{
  "dataset": "synthetic speech, music and everyday sounds put through simulated rooms and audio effects",
  "train_examples": 39062,
  "n_mels": 64,
  "spec_augment": true,
  "win_length": 400,
  "fused_qkv": true,
  "layer_scale_init": 0.1,
  "layers": 16,
  "init": "torch_default",
  "lr": 0.001,
  "batch_size": 128,
  "epochs": 51.1,
  "weight_decay": 0.0
}
Rows from block 3 of a small sound classifier, named by matrix and row number. Rows with one number belong to one neuron. Each number is 500 + 25 x the weight over its row's rms, rounded and kept within 0 to 999. All counts start at 0. Numbers have three digits each.
After each neuron's rows are labels from the 100 clips, of 14976, where the neuron reaches its highest value: "strongest on" is what is common among them. Only what is clearly more common there than usual is listed. The data: synthetic speech, music and everyday sounds put through simulated rooms and audio effects.
# fc1: second MLP up (model.blocks.3.mlp.fc1.weight, 576x192), inputs 0-191
# fc2: second MLP down (model.blocks.3.mlp.fc2.weight, 192x576, transposed), outputs 0-191

fc1.232:506507510499514521484469500582496491539545510489511504497532485556507486473528500485489492473479478526542484496530521488491526517495476495494530499527475442495490534506490472487533503450478507520491548472524517493524475560484527525475503516485527475522499538526485506525468511475499504500513509484488508519485469496523510480487467467496501531500514545515501503484479521554500478545482457520505531473495501537473466494517486496483539522527538527499502471450544480513462509505505459468521503467542528469463493513537490468465470427507504500525508547482457512496493519474492515491
fc2.232:506480480497499500513492497456501484496499468519483500499484506516520479413504522509438453477513468477491519521515487457519512500502525545507493527503534517487474499545558510520537508488501435477463459511514500520535492517544480505497497491517546527494509531510506515482522491480486535511546488422519530493483475485500499571521483478490527540523529483529506495488491511488483499503500480514515501481533506440487507482508473486456495480524496508483516476523529495454515518479511428527521506509521507513500505523522484526484501506509469517501518499538522548454485445478499486505
strongest on: dry

fc1.17:544512514520500510523524505517532532541494494457503500510513563532504519488521461517526499466542515491516515490528513523497519538515505535503483465540513475474509484497496489525541495480521489529486475465537533521543527505509496543480534470490533508481492535484465488495532525503527481482510522571500491446502481492526524470479515514484490528489502502522548484468485515540471492517518488470476483465470470454507455541513505492532504460521537500496489502489533493474462483470506496481495510498543476459447512479487504454467531471502536464542511474512458493474514473497520483486
fc2.17:554498462491477491506478527460501472522505483479513474497435516493498534481494548463478463498502493508526511499484551503494500503537528532506484532509534530493501513477481546502452446492521448493500476485495504511500487508509531443494486483498519493496495562494474446478478500533549500495548445461506464484500487502515469490545522478558497538487510492454485498501515550497508506497489468503473467500482533442522520460483493496471479480506486503526504489534492488497517486514522469436507509512501503485491521477523502472500518456520485481530507542506517519452498512474502484491
strongest on: dry

fc1.550:471485496468525473514480491462475477507515516489455515498468494533502537482523505478493503546518483471558494482509536513496523526523502465480516453499523472511543491499527566517497520485473531502512460496488519491496523514483483498486507507485475482487533527500495445463536493483542456526511513532473463496454501478541501461531529474495517517467537538467473496457502506494498494505498492503482537463497506444508498473463498519467471470535530503544539509467513502502514502501468452481483475497507525534511511517506503513501493434485507504502459536557479478502473500479519536540
fc2.550:484490470492536501509477505542496473504505509454510496489462497468502505488507511489510472524529531535516501511534503552472519418462507516520499471512482522520496478524463499492494541437503466491519495511506503501528474497493464538506511509542482485548480506516493461503514486464470503521493517571495500524555523519506509461469502515515497495477505512483487479548492481502451494518492459506521488515501508503501501452495507531480481558512499509513528540518528479488496501497505511493486480494491516540506493478502469488525495459512476589536500581497515451464493503513522526509
strongest on: dry

fc1.352:484484544518528481504459526528500506482520537535507499511506537532526471457524503509513502494478464516542471456480534526490456497485481517469517457497500466489452533529518505528551484527478503509504487515540522517500541512508534531492508481536512526501527522473506477521504477491506486486508474509510539543489530501518485503506540554432529483529510512455520509503514467472476534483514475528513496489476509476515500556526478486524494453474512483467496473469503508515502537537512503514472445517535496522491484485520480460479528479514551541513469453505469508527505480501474481492
fc2.352:455534508497510475457470490541539499492487518476508540500536490482506536493500531499472455496441472527474498505519504551518514567487493525489484491487473503496503516524513493501517479481505460482490527484521482467492479513508499523484495515450555511529507459496517565520526487504548507514508513458496484559514530475509480534514492507469485503530514487519498530507486517494504517476471503487512521510494477534468461487460501486462523545462469501521532490519469498511511473469504423550516489498459538482500501507498524480512518540518542534481535450492509494462487492490484508491
strongest on: speech

fc1.207:472470476488554502515482555517465546541484494519483479521468469510507477486504530470472504493517489512547442532482528505498500508502490526511517469524494462496521540515480512529469479518480491483533527504484474476536519519551513536508519528497484524488538566520484484483519506481484483554510524509509517471508483517495526490519484504532512518476550538493486510508475471494522508531510482482494469483501450528510471526474516517499530465542532503530544481507522465485509465493489467471534489512566502491495489444510465536515473469479543487515516539498511494489471511495547496484
fc2.207:493488485497488488501517487525474501517502539498514507534465493469507519475487460516506427525517523433504513493565463495500504519488504493514514502464461543548494506465485494498495427500532543513489486510491476504484525535490518500483493503495444482501506498518528519500554521457437503463508483541508528499517520479494511509514487528542499516450474481502490506467504471484490510504465486479463455474513499496503538511483492490496515483473510519470540525496501459475495519541499501460471510516520468485537485518474509459522519501533492491481523470492532571485442498513504500529
strongest on: everyday sound; dry

fc1.151:510502515490526525538502507506471523482480505467528479529458546555469527469526539495512486545462488463529490531497512503496505474544510462497542525502514482500494486457510496495490516490480455496505537486520514528491561549530511498476505502489493522488510544478476500471486505487517501511518469513467517505477513513533497474471544454471517493465523477476509521539459548514497491527468477516496481471466478503514502465521505529528554525524503463489481509479529520474506496534525510500486529515504490514491475471553483475452518453491503531534488575509535515486525508478479518521
fc2.151:502501468463540512537508481472450478493495496496509462491539509501501484511518501509534561481508509483506480490471560526500473541514513503468452499477489492520450504508505470489511523520468505489460503491479499510520492510492485508479498482492471505496482502499487549485501503478520492509528514555525484532518501480504476483419500482488521470556490493498500499537470498500478512532540441498530486486530470529495487458497516493474516527502510513483518502484498474530480514480500548553447465502462448495499511470501474495476501446509484521515508436484546561535490493478503491465
strongest on: band

fc1.499:482518533471478531503488508497533503490509472512533517516512479555528484496510490527544494490511473482507464542485513510490502478518493505448556503536475466544524514476513519474502468500495479492500473539501512476529514508530503542509523541515510495471528524485492468496470481471518457535491502521518523490487504485523544509539504517503494534502493525486526501504494426515518467539560470514495536491509506508493513457456480541458537451519468520477463544487502476517456475519498471484464534501513534463479513482490495503500478466508539523518491531453500517494450475529487471484
fc2.499:459505526502490496518453496511454497505504485517509502491531484547493482526525469516504605490487490540492475509476524466477506543484503501464474532496507503478479494551547493489536509491519544496455508501503498497545497488514496473526500478499469513576512524487484541489534480523495516487507499533483486463511490506482520508509482468556495561475484466457481502530496523502499481495475463494499515520522509541522538520498512513449503469505505489533530513491506469482496483487472477514425507504533477509498469512506515474514501500470484459514486468524480513477556486482482524502
strongest on: everyday sound

fc1.93:495501474506498518507471523501491493514541506523504503491503517540493538508489483481491487479501500492515528521524481518490486518559497463486522510511481451514547494497580517477471462513485460474468448471509517495484527473475489488521478505522500479519494537531474489549532533543484497457499535545501518466504493500484485486440486487468476498470522510518459537481494493484549498511520520451506458453491463484465541465473494493505496488513499452513491502508518498489510473512532504492486457508543446500480528501482487551458523494509526517543454511547484520492503509518510537510
fc2.93:518482526508536493481513500490539468502515494514495484472515494488517491444511522482553451486501502464494509515467474530480480460552521513503450483501488509503457476530518479479533496532504498477510454506505488498549539529509473542495482506471519513471480493501504520492489481478537494478498514466492508485521516490504514527456570497488476468449501526474502533526547504501478501514541467507485483483485509492453540434494529477465512532478512506507494477501506534547475507507500483502517504506515524499484477459492489480538505558513499530487506557518520443456443494476506479512
strongest on: wah; reversed

fc1.552:498524514471522494503500481527515544513511469486488521506446479552542547500483538491539526480526470520537490477480505457492519519509491545531464524528495504498511518482502519494467467496493468526482485506552522530501537491547530534500521486531510499474533507494460525526490496527549476515529505485490479478502546511521475497462509490476508501511506512527476486473492486485506497525518465513519559464537493491507490494494466528504541523546540515456541486504533522465508480512520481504525532525517507490456499495485530508487512423521480475538514525488532529446463476511498521507
fc2.552:475482515506473522477507509519514476507519512502523518481522523419499507597515468511492541488501519493460504510463478531487509457504482493501488506512488496506478510485478523506507503474525524504492491482517509510495542475489519504500473494470473507478484510529527496475520511536465498477502490515512506500511508509520505480456513533492460479423484517477493468492523568511486512499485459476497482504480485515499529509476512501491520460538485506490526509511474467499485515478506530533504487492497510502509496513498490461478501533523489502516511497484517362585529487505469499507
strongest on: source: drums; dry; ring modulation

fc1.201:535520519518502474510512541529526536473463456515489515488490471565490499484528537517506503464558470498550470500492477505514474514481487499527515445547470513469523484512503487495510486519524497520474483460535475520465502511474492487462499519504500517471535507489515504488491491484481455480496561518512463537532498478539536471469528490499531509482517531471522517482520468486511522487513521469509500497468498510475470526483518552456523520529519465494493478499504507529447497511486500539517514498514513508462485448535493499535495460515510522541553488512492526533451527508477470493
fc2.201:463481471479502506502476490539522504502501533482499518496571516452485493461544510502531456494463522470483529517458537537471510538482513502473520470529511481477481506520526487491482545483505524527472528500500504492469466557474515560526509499494495536488496519505525486512525521495536494496474492441473496503497540502497492482458503503433522479486520473477508487492464506478505475496447471447503523472480492530489470480530493533543519513498460486458532486472477510519502520486521516533485526482519517495506490474501478473483502521522484508520493479496540462548537481496448519494
strongest on: drums; ring modulation

fc1.574:498517525483505510502495502523523467479504488467482452544524469559469533505532466478556506483519509480503482497507509523497515468518525497533513506499510516484476469462455496515519517468504530530454497534505466525523472502473538460486518467516526464502474492494498503564515493476491468489527507537472493504473459466472473483502482503527486518526525494514537446481489498508497507485510531547526459487500516464512505481510494528537509441512456498500523516499512521477497453496497451533502478513537495471490526477548507446466482444477502514478458501497504459522522503512485472483
fc2.574:507500493486490521495518488498524502502512447507514500514408497541510517498499498521499572508510486525499508484485478494480488453490474481501506475514500475494540496447536518496497498430517433508513518503513499491495538478503530467517506467509483511513500514522494446523510492527549489502496492492450503487480504493510496507505514492463514465501497461515486474542504474501522484476464527509485506511496498488538536457450522504469481507478494496481508512484489504535488497525517543463449515513521510486489470477496480522445491445508531515486482569472493560466562488527489482510
strongest on: drums

fc1.11:538519512484483472481509501508486481470444473498457504494481508545477488442488486494541485517490529566524493521499498461483496499513496512488486510533493529516465509513527483472476481518469465492484485543462475445510556473477522477553473500520473531508516467470456483488508478545476442522489472489507524513502521547495489512523522512489496478471567499502545538513468502540462501523516517520461507521512506486487520510498489492490476527466507457512551488477508508467489486530481498522494475495527477497458481464479538484506484499455501485508488477528476474499514484464474494468
fc2.11:503484486520512507504517507497524467503501525496499496514489496494488509480531500501516510472466533516488487470518545536487504469475472472477522488501474501517507492489452522506501471493462505498561510524504516493508514514501478516480512473535523496526470516480518486489523529458537504504508510552513525555496571486511488467439521520467503394522526522483484491505514488480475502527457477498505500462514500492468440424519481498547496513513535507469496478532492484527475520519524484513465499488516481501521510520475482524521511440504495561506515472488518484549501494539509531500
strongest on: reversed

fc1.169:515475490492471514514512489519515500498490503529501519515469516485491484450483516539514506498529537510535492487532532473514512523511494478513550455524484451477502548505495453484471474485514530484453499513513516492532531501506517503476475489489504497485568548500509501541518532548494479530496504472528512524494464499526519523472505488499529528512507502480515485477444488497508506521470504504500509507527472474458502444501460517533481477483563478465535524465534506502491467506501477518493503502533452485469502454523460452426509472517547493504512547505481520478461484508483491486
fc2.169:541486502498482503506528483468472484501509475499495524524510487413492534488485456513487446528519461489538519496491504531482496472528477522504555512469500526498483478526470508486487456549516545519477469480496486506518486504479526454470501485465504468514505493496511507506553488491510546507561465489485488492500489491515499500514528501506503525488494496498506497470525489472505493490470517505510501499520531492531519510498483447504497484494518509514479480556502482460508502498516500467509480490528502482515480565527510483507506569481483495489532405486551454488451491522456472497
strongest on: dropouts; dry; drums

fc1.100:521466499479490478509457522526526479498532516494496503561507551539506532462558518521501466489522488517524490527520485524482527509511467499474534509530453471517536497475523493457534458471486508505475519500491503511471514506492507524510481494494510491529542527536489514492532533488507482535494478487487508519507506497497482447508542493500522519481535540516481543502492499525513471469495518466474503514495482477522526511541480542460491504566527461519455514450529520487525466479487492496449493475516488513466506500487475453501483460497542461539516497519460547520466526504505521496
fc2.100:525496488518541490513481507517460526519508496472502469504488475499510487473500528491474445548550500508516469469443480549481505545459490499525499506492531467506535497474451510510507512513477500498496474519506500499539492542453517534469491496530470483500492522512504472507555486520515527516541523474483508515501486513501477498478503519497490432557496510472484483494449507513476495547448509494507488522498515483505493496472519472494495529522512513523491526517525520498484476490503507484567516512504488494479514504473476531474491479504492567507494597529508533485458468518524540491
strongest on: dropouts; drums; dry

fc1.371:477511492485489497478491477503521511509477496522487549445455494477528501487503484484515501519518510535541492509525505482505526467488517487518533494507477504488513501502498493512508495470522438512496519518484482519481493502506484521568535501554496464467516511478484501451505521480507467496535463525504502526506464468494463483533505587471508495476483492480524540528521477566490481507526493550481541503497503507492480518468500561512473542516504491487492529530501465468481447488522461518460513498494490479524489491504503469497514462532482575469492478492479479464506504523485449483
fc2.371:491487479479504509517457504515523491515507501491495503511493523520505586509518505504503551513448537521474503512524529483522490566466510507505496509510500514472486524564466515502474506488515532499546484466532526483485494491495491492527478509501493464543523514494502507495545493489560483510525499433529481495513471495504500510536486518447509470431492477457504497491471541490490501531453492506518502514542521502492467494533498499485510484497477516494532507534498499524511522480492409493473501515487521509526498517496493483489497435527505553502516490538488470506515510445473515513
strongest on: speech

fc1.80:527507522490521506485476539505524480511501504476493466487483503589503474472550513510472488488507503539474538542474503514492476509475527516490523524481546516526496492498504475505517486479476487461450470532511472468476534472523512488532493528517502534480517533513494519478486513471538444507526510446484516453522489491524520533488525445523502486505542530473532501475453480486510523509486512556516491496553476472516530505471504513478498521506519511512561540509522518473478498478480508470496465478506523519457519480503500545513497448499497512531493510497493494493455472469462484512
fc2.80:469540454526505518522502514489512469503515507476492504482469494506526469536461487488544495493505505524504492484527517566500484472500470494502498530501512536516499477502523514503494506499502441513517500505510481515502530495516435481517484522486533499504493547468491471494513485521493467466501483527474548506551492480497474528500497500499508423529518495534510487512517484509539494489499494518542540507493547459560536465491505501514477497519466480517534443477507510500506461562506529472486520528480507481515473438476497523489469480526516563537484532490532519457516511528509473492
strongest on: distance: near; speech

fc1.521:493500533471501531493538544520507507495517443555500476494498503544516473508481493513524480464540492508516525518502469532497496505493504520503492458524510461493476503452529489523474479470486457513493512526515509482535516500526523497510503482550496526484542518536451508481530517513513436513520454522490523517514511521500477489456470496529515528516505474515476509465516482514482499491553505515491557457521508477491532543539466557460494474487491505507446516488491497497455463480490511501488503498515516523482507438499498498498463459463509516513466518524470495547463506476501467522
fc2.521:497490498531528513483517490505561462478506498503511524474515476541480482470500485506516529516503540516441473499523480492478515492501487481516488505514500516527519477509521482499501491514487496501512517485467495486507502460514482528514488500478502510531501504492492468522525479454494516494510550589460490521557515509491493488579520536483475493553496485528487461550553480512523464427439476507496479525477532520500446503485543506524493502509501496475479515501493518487491484483500449497471516496487492510522478505513493502490461465471523510535488467488484509480556516493495565514
strongest on: everyday sound

fc1.419:463508501516511500526495523500500494535526505490537497498485525521494468499544498461516459518501438483532479519504518467458519476545524485448484466509530485496468522469490497498477500473483462527501513496499523508493535520477468534453513483519492503501473540523487480511506492545523466460521500495493527487462507505486520470428498458526496487506503519465533528509527543522507453505531478478492487459524445455486523473488513505517522490564498476525479496460521504544469499499482479500472469503541530484462509446487515498501486490528528533494498547485504505501541493465491474516
fc2.419:519472502469505497497529504489498482501505490507489496466535497486480450460511481501556480507486512517486478492441522531502494477515518492475482501494497530508487483527482469482511535549511490467477464483521503504519470492537479513514510520519525520586483495447509553480517502452500523508501496530496570493507539455515508551476518481489492483550478481474500512490516521497489481512553450510500528506484523478480481468556510466501540512506486501514483489478476488512491492455496482530543518502486473491496480513496517487561506549521501533495512429473520483469473536491496477514
strongest on: band